From a checkpoint of a small sound classifier.
Model: 2.63M parameters, log mel input, arch crnn, norm batchnorm, activation relu, depths [1, 2, 1], widths [128, 128, 128], rnn gru.
Data: 52083 training examples, 9.1 epochs.
Rows from block 2 of a small sound classifier, named by matrix and row number. Each number is 128 + 24 x the weight over its row's rms, rounded and kept within 0 to 255. All counts start at 0. After the name is the row's rms in percent of the matrix's.
Before each channel's rows are labels from the 100 clips, of 14976, where the channel reaches its highest value: "strongest on" is what is common among them. Only what is clearly more common there than usual is listed. The data: chords played on synthesised instruments.
# conv: width-3 conv (model.blocks.2.conv.weight, 128x128x3, each kernel summed), inputs 0-127

strongest on: clipping; text has "clipped"; white noise; pink noise
conv.112 093 [115 108 143 162 148 138 139 148 100 154 119 135 139  94 135 159 153 152 123 142 148 147 152 147 159 104 151 140 194 117 115 135 148 114 157 119 181 161 138  92 161 149 169 144 105 158 146 107 124  84 160  98 115 127 135 121 117 138 142 182 131 156 110 134 139 141 127 141 149 136 146 170 163 153 126 120 146 134 126 101 171 124 144 145 165  97 185 147 133 101 151 182 188 139 120 133 110 124 131  93 147 144 145  95 140 155 152 149 111 143  91 141 102 164 136 145 130 103 147 118 133 115 128 134 153 142 142 163]

strongest on: clipping; text has "clipped"; white noise; pink noise
conv.19 112 [136 117 166 144 107 137 135 131 147 110 140  70 149 127 155 162  96 104 149 152 146 112 136 129 121 126 110 136  73 109 170 152 119 110 146 115 137 139 132 159 122  99 134 174 133  98 138 107 155 147 130 152 122 108 158 131  69 127 114 127 110 124 128 109  90 143 131 112  96 142 158 140 182 135 120 161 192 104 101 106 124 130 118 102 169 155  97 167 127 119 158 139  80  76 140 145 171 137 108 159 141 141 124 164 148 146 128 122 154 143 119 105 129 114 131 145  98 119 121 152 141  96  88 143 130  88 144  98]

strongest on: clipping; text has "clipped"; text has "noise"
conv.90 090 [160 119 169 114 104 153 129 140 124 120 133 136  87 111  98 146 111 163 123 132 121 109 122 139  90 154 117 151 171 130 126 142 128 119 153 171  92 148 138 159 125 125 165 135 135 107  76 127 132 123 125 151 133  65 133 138 127 148  95 109  92 119 145 169 138 130 106 138 153 150 169 141 122 112 121  84 142 168 141 138 151  99  78 110 118 104 141 141 131 150 104 176 141  92 118  88 102  57 121 129 105 150 133 103 139 146 119 142 158 143 133 125 134 133 110 124  82 121 136  85 163 147  94 143 107 126 171 108]

strongest on: clipping; text has "clipped"; white noise; pink noise
conv.113 125 [102 154 152 125 144 126 192 123 100 171 110 129 179 114 116 103 105 123 161 118 108  94 163 140 161 150 109 135 139 157  98 160 167 108 126 156 139 127 131 131 134 133 111 130 128 127 154 134 151 120 134 155 112 156 157 140 131 105 124 124 114 165 109 115 105  86 116 154 107  95 125 159 137 150 120 114 153  73 101  86 101 138 125 121 168 100 126 122 132  82 151 145 138  89 137 138 176 133 112 167 163  93 146 161 184 160 106 139 133 140 117 116 106 103 137 131 128 116 125 165 138  91 149 127 158 150 135  90]

strongest on: clipping; text has "clipped"; pink noise; white noise
conv.50 091 [100 123 153 159 125 169 122  83 162 189 142 163 117 108 114 121 142 152 153 149 113 143 120 124 132 162 157 152 124 152 123 132 129 144 132 161 134 156 132 111  93 130 121 131  98 150 150 110 106 114 156 149 115 137 133 130 193 119 172 136 146 146 127 111 156 156 139 140 175 151 181 118 111 146 156 158 136 126 136 122 122 148 117 123 155  93  90 124 166  95 131 159 118 107 165 125 139 113 148 152 104 140 148 137 174 112 170 120 162 120 131 133 136 121  82 151  70 127 144 146 121 164 113 155  97 103 163 146]

strongest on: block; harpsichord-like
conv.12 102 [150  98 139 126 128 118 145 123 123 128 131 153 121 127 119 154 160 141  74  97 172 131 101 148 117 157 144 135 115 140 175 111 124 137  94 129 112  89 118 141 111 145 142 154 114 120 118 124 125 134 138 121 125 121 104 133  68 120 151 136 127 155 165 142 143 146 136  88 131 168 156 165 143 112 108 119 143 164 147 147 145 133 142 113  91 202 135 173 156 114 165 140 112 121 108 114  90 172 111 140 160 153 147 105 127 134 170 136 180 140 157  96 116 130 151 168 156 127 124 110 169 131  72 107 134 168 129 143]

strongest on: clipping; text has "clipped"; pink noise; white noise
conv.63 092 [150 116 129 101 143 160 141 116  91 151 149 140 135 102 157 131 150 118 131 102  86  98 172 120 123 101  98 151 147 104 127 132 180 125 150 149 173 154 116 118 141 154 144 120 143 160 115 128 136 114 145 141 136 152 111  96 174  83 127 165 160 149 144 154 124 138 137 103 129 159  93 144 155 112 115 146 100 177 142 134 155 108 140 103 112 105 171 131 151 129 106 117  95 157  78 132  83 104 165 113 130 141  94 122  85 137 111 128 120 194 160 115 172 133 126 123 123  94 143 127 120 125  95 153 118 129 143 102]

strongest on: block; piano-like
conv.59 089 [135  99 102 108 114 122 169 171 127 145 119 117 129  97 127 171 138 105  57 141 126 125 120 126  97 116 125 113 138  78 131 116 152 104 167  95  92 145 129 130 140 133 153  89 126 131  77 148 104 163 114  90 137 110 141 102 121 132 124 128 159 138  87 137 110  86 134  98 155 133 139 113 151 105  93 123 172 145 116 107  98 150  78 115 133 120 131  74 126 109 137 127 131 130 136 132  58 134 109 139 106 182 159  87 152 127 113 150 107 129 105 120 119 129 102 146 112 126 142 102 150 106 100 108 119 103 130 156]

strongest on: clipping; text has "clipped"
conv.62 109 [135 159 134 145 144 185 131 141 139 114 105 130 124  89 124 138 153 169 215 116 124  90 170 119 150 172 118 113 137 134 138 104 193 130 122 160 136 122 131 147 131 127  98  88  97 128 141 134 110 132 143 150  99 153 101 111  84 114 118 161 160 138 106 115 120 117 115 117 123 102 101 156 148 108 130 138 108 156 118 119 121 122 120  83 119 171 141 117 144 172 114 153  81 134 105  87 134 121 131 156 101 143 138  95 127 145 133 139 104 149 135 112 134 178 115 107 159 101 109  85 116 107  93 139 116 140 108 128]

strongest on: clipping; text has "clipped"; white noise; pink noise
conv.79 097 [126 123 117 140 134 172  86 103 131 129 169 111 151 131 144 114 145 158 113 143 139 132 139 171 145 146 164 111 144 127 118  87 166 116 132 129 152 112 164 132 111 162 150 161 111 101 101 124  96 123 158 110  89 113 122 170  87 149 133 125 117 106 118 121 115  90 144 121 151 201 144 101 128 138 104 166 141 151 142 121 116 129 125 160 140  87 116 118 155 115 153 180 173 115 123 122  78 153 135 124 152 116 165 124 131 122 149 156 149 104  62 122 125 142 107 118 143 104 108 170 140 119 139 133 100 157 128  90]

strongest on: arpeggio
conv.65 101 [134 104 147 103 100  90 175 155 110 141 139 118 114 111 121 137 143 144 115 130 123 129 159 143 130 181 164 138 113 137 116 160 103 104 107 135 124 153  98 118 104 129 121 136 124 150 138 111 171 167 127 124 147 152 135 173 155 120 103 169 103 131 173 123 174 153 153 128 127 143  78 108 137 153 154 122 162 110 139 118 118 102  98 142 136 150 120 153  77 149 116 123 146 145 196 153 137 146 171 114 135 114 118 115 135 117 125 149 112 144 158 132 135 100 128 145 161 149 165  80 113 180 159 106 142 149 179 142]

strongest on: arpeggio; playing: arpeggio down; power chord
conv.97 092 [102  94 185 165 122 151 121 153 136 120 113 125  90 150 106  94 139 103 147 141 106 154 132 110 131 124 139 170 157 167  77 114 127 147 111 117 164 127 130 138 139 118 134 146 127 154 158 144 153 160 125  89 165 130 130  99 190 128 128 153 146 130 144 148 129 162  90 107  61  74 123 121 127 127 151 117 128 114 120 116 133 107 147 137 140 137 125 108 130 125 134 116 109 103 171 125 141 115 160  88 111 186 137 145 125 102 165 139 156  89 127 147 138  90 103 154  87 157 141 121 131  99 149 143 150 122 146 103]

strongest on: block; square lead
conv.38 100 [103 138 121 120 126 109 151 164 102 132 123 115  97 135 148 149  91 133 127 138 135 113 120 140  95 108 135  92 117 131  82  97  93 148 108 156 120 155 115 129 125 141 110 122 112  92 100 166 142 160 106 147 118 113 154 106 112 150 117 185 146 140  71 140 137 128 119 121 162 146 155 130 137 132 164 138 129 173  90 118 133 103 126 104 161 144 152 117 107 153 162  83 142 169 105 118 145 144  68 124 115 140 143  89 118 177 153 163 145 144 154  90 125 120 145 163 129 112 136 195 123  91 125 135 137 158 130  98]

strongest on: clipping; text has "clipped"; harpsichord-like; instrument: square lead
conv.121 095 [133 156  97 126  89 143 150 125 120  88 151 143 159 152  97 127 139 157 133  97 150 123 117 127 144 104 131  71 113 134 149 145 160 140 138 137 136 137 133 113 135 138 152 180 137 106  98  79 118 146 142 107 160 137 108 126  83 122 116  93 130 154 140 144 125 103 187  99 158 144 130 120 139 135 119 115 119  99 107 133 125  92 170 142 129 144 158 134 147 150 140 163 174 180  87 137 113 175 108 144 117 127 130 164  87 103 146  95 136  99 150 142 125 113 114 105 138  93 122 108 130 129 104 121  70  91  85 129]